{"arch": "repvgg", "model": "image classifier", "dataset": "drawn branching plants", "train_examples": 145000, "image_size": 64, "crop_scale_min": 1, "horizontal_flip": false, "rotation_deg": 5, "cutout": 0.4, "targets": ["branching"], "num_classes": 2, "norm": "batchnorm", "activation": "relu", "depths": [3, 3, 3], "kernel_size": 3, "stem": "single", "widths": [80, 160, 320], "mixing": "mixup", "label_smoothing": 0.2, "loss": "binary_cross_entropy", "init": "trunc_normal_002", "optimizer": "adamw", "lr": 0.002, "beta1": 0.85, "beta2": 0.999, "eps": 1e-10, "grad_clip": 1.0, "steps": 39300, "batch_size": 128, "epochs": 34.7, "lr_schedule": "step", "warmup_steps": 7860, "weight_decay": 0.1}
Rows from block 3 of a small image classifier, named by matrix and row number. Rows with one number belong to one channel. Each number is 128 + 24 x the weight over its row's rms, rounded and kept within 0 to 255. All counts start at 0. Numbers have three digits each.
Before each channel's rows are labels from the 100 images, of 14976, where the channel reaches its highest value: "responds to" is what is common among them; "lies over" is the class under the peak. Only what is clearly more common there than usual is listed. The data: drawn branching plants. In brackets: how many of the 100.
# c3: 3x3 conv, stride 2 (model.blocks.3.c3.weight, 160x80x3x3, each kernel summed), inputs 0-79
# c1: pointwise conv, stride 2 (model.blocks.3.c1.weight, 160x80x1x1), inputs 0-79

responds to: bare (100); narrow (38)
lies over: wood (70)
c3.128:121135131125083130106101116123134105116137121136115103109096092097120120129107092113105149119097066121097144095083141090100145109110121107116136109115086124120115127069102133143112128126147121097143111103159117120101077081138104103162086122
c1.128:107136142134097131090096128111129098119134124137135108092083107098090117130122106123118130126109064103102131152079135089102127110123132114129145107125099117119115095076121125143093096138141130135136100114146117118078077091136079103146104159

responds to: three-way forks (88); pink blossoms (46); red berries (39)
lies over: wood (50)
c3.119:147096103137099140058110141100111155128105103096119126122151104108142160124108151142162121104119115113141107145069128119105123110083107113129111129159100130115158126129127088078105162100095113119106105075113130118107103136127127162085131131
c1.119:164101099129096096056101152138118150139152106111110140100140105102134165094098149163182118129090098118099109128110130137131154135133108092112135129169101128132168121098140092096124155091109098132126103098123115115129124167139123150113128128

responds to: two-way forks (85); spreading (49); leaning right (36)
lies over: wood (49)
c3.133:094106101135108126107124152132130136143120135094080138118154132115114156111103178150150098119132143130097128082092125109122114105089142084115161113097137108077111101162099112136141120159103146100117094137114119179124126131170095124087099137
c1.133:133095097124108136112111141120119135132115124133122136094142135124111136120115164148131090101152141138103096058110116119128118142106122087110144079108129108075149098153085118149153115151109141085123100121108145131101139116160096128056097152

responds to: three-way forks (97)
lies over: wood (95)
c3.30:110174114145132104097154102107135137130129141097136101100137120107188117085121159140103101140127104143116133150143158121112118073134111110128132140074095153131079133111123126085120171111102089096153128115121103094113126095170127155141135139
c1.30:135150136133130106090150084136133113136134125096151098092148122117166103081120129144106108121129097159104119164130132118099125075130125078137140126102064147102089147118148101078125162106108104113146098089121090124127144092140128136118134115

responds to: two-way forks (71); narrow (42)
lies over: wood (77)
c3.144:081106118089135123129109115151085098097117133120089134111112168099107102142105105100143148154085089073110093084121122087151117180106119145108124108124130131160123134140098119150131127151150165120127118140153124118117106117083122117126169121
c1.144:091116120094127131135110112149107102113110127140075129089084148092125096144097094098130132124080089080123097097110130091133129172101102120103130111126136155144117142135096131147122119147143157108112105153142096124102107116078091112145158120

responds to: narrow (37)
lies over: wood (99)
c3.28:081100119063104123136150118118093120098071097110139123110144169118137109155104171117118150105130116086118117098123114102146114147095137143154180096132128120133140144115113110148141120146114144128075130105118093131108094139121097111112149086
c1.28:116106105071076091106138127117093141116070093117137113125126138107126103125093147116102160133132087095109116123127116091143124132098140138155157108136089111123149134116098101154118123143109125129074140096125089117096090150123146116113152084

responds to: three-way forks (100); night (46); drooping (39)
lies over: wood (98)
c3.31:130151098131127082108114097124115116117124108085125095070145124120138118106103146114126110120098096149058119127126150090138122105093117102109150124076108145117092097106110099100139111139135119119108076119116120132111157112150094115085099143
c1.31:131140117137124104091138107117118116132118123094137088081144131089150088085104140127121107094125114148108111145099165095126123100119131103124122120074098144099112128106130086088132100133124121119114073097128130131104154103143111110078068137

responds to: three-way forks (88); pink blossoms (44); white flowers (36)
lies over: wood (53)
c3.66:131143140158088100094143129130135101111094125151103138145091136084134163093140118161139181106098132113128130125156132088086134123092147135126086145110121129102089117112077074175127120108133080115151139094104139123139114118134123109122105132
c1.66:130161129137106130098156132108119129115083123150107131149087118102132144100147110145146151106125134087122096143175123128084131080118160123146103145116147147116077141125089085185121100112155084127157138107096136109161103089126125117111138117

responds to: two-way forks (98)
lies over: wood (78)
c3.77:094104121121159121135134129185103128136123143091086136107111188130124114137099125102125111130104094123104106097130104114159128131129144128127128103124147168156109138123088122138104103132150155157087131106168132112116121124073106156133196091
c1.77:153108116125146092130125114161142117100137135122081106116123138130143096095110106104080072126093090131101094117108112110124132121177130107116120129130133155114098139081102159100123087122109106142089128130152074109118126114094097151147168120

responds to: two-way forks (99)
lies over: wood (94)
c3.102:154145096103114114126119147166106123182136138091107145092066111119120139144176117148110099100139125115107149069151105141108130123140113125103119089096117118129118115098120138103064085135152132141148113124124104089114117129102093137140142104
c1.102:140137090123117111108128151152103167142129119090069143080083098114122137092164145142108082110126119103116148090130129136107122112139105102107143105121121138109075139081135112074097114133113107151142134124140104079121134157118107129147157116

responds to: two-way forks (92); bare (37); spreading (36)
lies over: wood (65)
c3.86:104147117107080096122154150116146126143106126160129128136086114110113112072111072134094138138114112130116129094091154139159143120103122112155115121112122090123097099104089132151084142129138081099127103114106116100121112094159106128182116146
c1.86:100129099119084082086145155112142138118098129137092098139112105098152128095130113162125158128141101118102147090090163153125155084098139142142114131133140120096075115108094105151122151141145086110138098131106118098118115093144129113170105132

responds to: three-way forks (92); bare (56)
lies over: wood (95)
c3.20:127181136138085082103140135121087155115108109135138143075138117119174133082115138146111138120128090134094143109115150108111152108122099136114144131104105132102080136082141124121137134129142090115131139126085111111136071098153102103125083120
c1.20:145156147125093082091127129129074165140092115098117125107127084094172109077115145140113147127137115123095120105109126110097144127115129113127128151114095126075100132089130102135133150129133096098123136122103102124137082079146110113096098116

responds to: narrow (38)
lies over: wood (87)
c3.15:094091129101114135155126113141067082088115137126102150117121148099126100144125098103119129116088118099113094132135108107093147163132144137120121177136134153171121168131130115153133113138152169148112141141157132101154096112073114120129175116
c1.15:074083107099139122158116104162066087099120152121098132135126137092145107147127082105122113125094144083137094141119123116099136172131125130114121165130126144144128158127138128138130123158127183141109156153157111100156117146090137121120152094

responds to: two-way forks (90); leaning left (40)
lies over: wood (60)
c3.106:094142120163118105145103146116073125153101123147125144138142191136121135140117123117127119105140082163128126123126122138105124162127148121124120141133149075116111068161091105123115081138134147151100125182111163167129097137154114105091105119
c1.106:066129135176100097149105131101106131130110115172139108142133156108150128122121131117127130079134094175107134112120141129106109135106147135128121131126134083123110101152091114118137087141129146139115093168092129156127072144139125110078082094

responds to: two-way forks (87)
lies over: wood (61)
c3.52:115130067108128119117168163156120127148104104080139170124126090101111125103138088113148097166126102145111141115107122119147087167105145100113097117127196149149118131133129119119121090128137154097126093156147135129137125098123098143136170121
c1.52:095135100112131123113142153147120140142098101091137143114136118110134117123114082100162120167107097131084150103102124106147100149057114082116097146124174170146134156127139112145137100121156157082132094141150163141117134091129110150120135137

responds to: two-way forks (91)
lies over: wood (73)
c3.61:112151123110122101119113138154099132121095119113108128087061129113161133130111092148154112148140105138115119114126132099138108116083152122140101091118104086158070158102109105124093145113102130115142117101108104090126098097136096133128175090
c1.61:131127110114129107138121132138127115128102129135106072095097119089138133096129109150104065152122101136119140131092136130126109096105141107141115115100126123142088150116116109046128134128111074137137110108137087104104122126139103126146190089

responds to: three-way forks (100); night (48)
lies over: wood (99)
c3.100:121153109138082094136120114130130125111126133099142111126165132074162102126159184123069161104129112122122154126101138112137121104133124139118169112098109135111135209096136135121150134129162103113105111115112123107140123131102160118144076152
c1.100:150133119130083095102147122096120116102121124108130083121159105045148092119152171116103157121135122129104146114127123126132106109144114128141162096095097129104160161105108096122145130119129103089111100123074106092119142141111141117123088136

responds to: three-way forks (98); bare (47); wide (45)
lies over: wood (98)
c3.152:104138126136094121080177135125132185131156108121102116123108131110110182147128148119110169078092112157123139149136168118125150145082122144117135124120105164126128204115122144105131164138115145089136106120135107130136096119120128113096095120
c1.152:131159136126090126078144103132114146111151127097115108152127126083155136118089140125072151086156135130126090168131133114113129124142112139116114102123108154104166187136110108111137147142124109088127088081121123145110139109107152106122067122

responds to: three-way forks (93); narrow (48)
lies over: wood (65)
c3.47:112120092111100120154095109153090096123090071095145120104153099120120113121145140114141119140084112115117138106090122088152104150095115109126172112124109093156112154112110129144154163168117101059111138133124119120118120102146117127113090117
c1.47:141110104093107121134098134127106076125107036132150111100139111102128114132139137131116121146102109093129117124093107085141102131136117124129145109130117090118121138114108118129143157125091093050111158118107124087092128116155136142121100135

responds to: two-way forks (78)
lies over: wood (59)
c3.136:124111162137110104175108110105124125127089088170117110093116108151133124154117138097118143109141103159155127109131098151132078129143112119130141124149132108135147119099100131113120093115059150090114127113123084124105141102123083118065111098
c1.136:154126160146123120163091104116155147132145131147114103090122116135148128123120122137075150068113100156153100121150098124139128124143091120093124141115126115138139112077087128112131116115100139130176123101094079107128161139108084096086097118

responds to: bare (51); wide (47)
lies over: wood (41)
c3.70:102157149168076105101101149117149108145115101150150120094125121122098120119105128162148144103077101165117138111126151116128137109098126134140128116138098108122128086092095100140105096133155110101111106118108144094099091122162091106137070145
c1.70:091147152132091128109101149109109127142106090158131148085106138129119122124111143144138164100108073167108155112103138126130129152078138118152137123150109115142124119116086094157115120137145122113108112115138146140070085105172076145138088136

responds to: two-way forks (86); thick trunk (64); leaning left (58)
lies over: wood (94)
c3.26:125182122148114126076196114092141130120120164115120126127117146148126130113156124154129103151120135135126179154156172172144108129112135091115114127119162120092083110146137080115139090120126147097145118107106130169155110131146111115136127086
c1.26:108180124152105118072182110116145127109128161138132128119121150148135145104128123161118117140149126169104148124159158170144109130118130120101121153104152153096075108153123094111152119123119174093135081135109127165161090120139100101132124100

responds to: two-way forks (81); leaning right (36)
lies over: wood (86)
c3.145:098133113127148103141171132122145139139129113099140118146097148133137130088106095149108132176112123129151149114123149153149085148124138133127142134121156084164068125119127063155130145097156072104113098137125143117112113109151121133194117143
c1.145:145134100079168099162151127137149112128133109106105145133116124077151138081104116119108119155111130111123143118105130142093083107137125091116135120056134130127105144115103116115113146111140100093122118141131130097101183114128108118200122146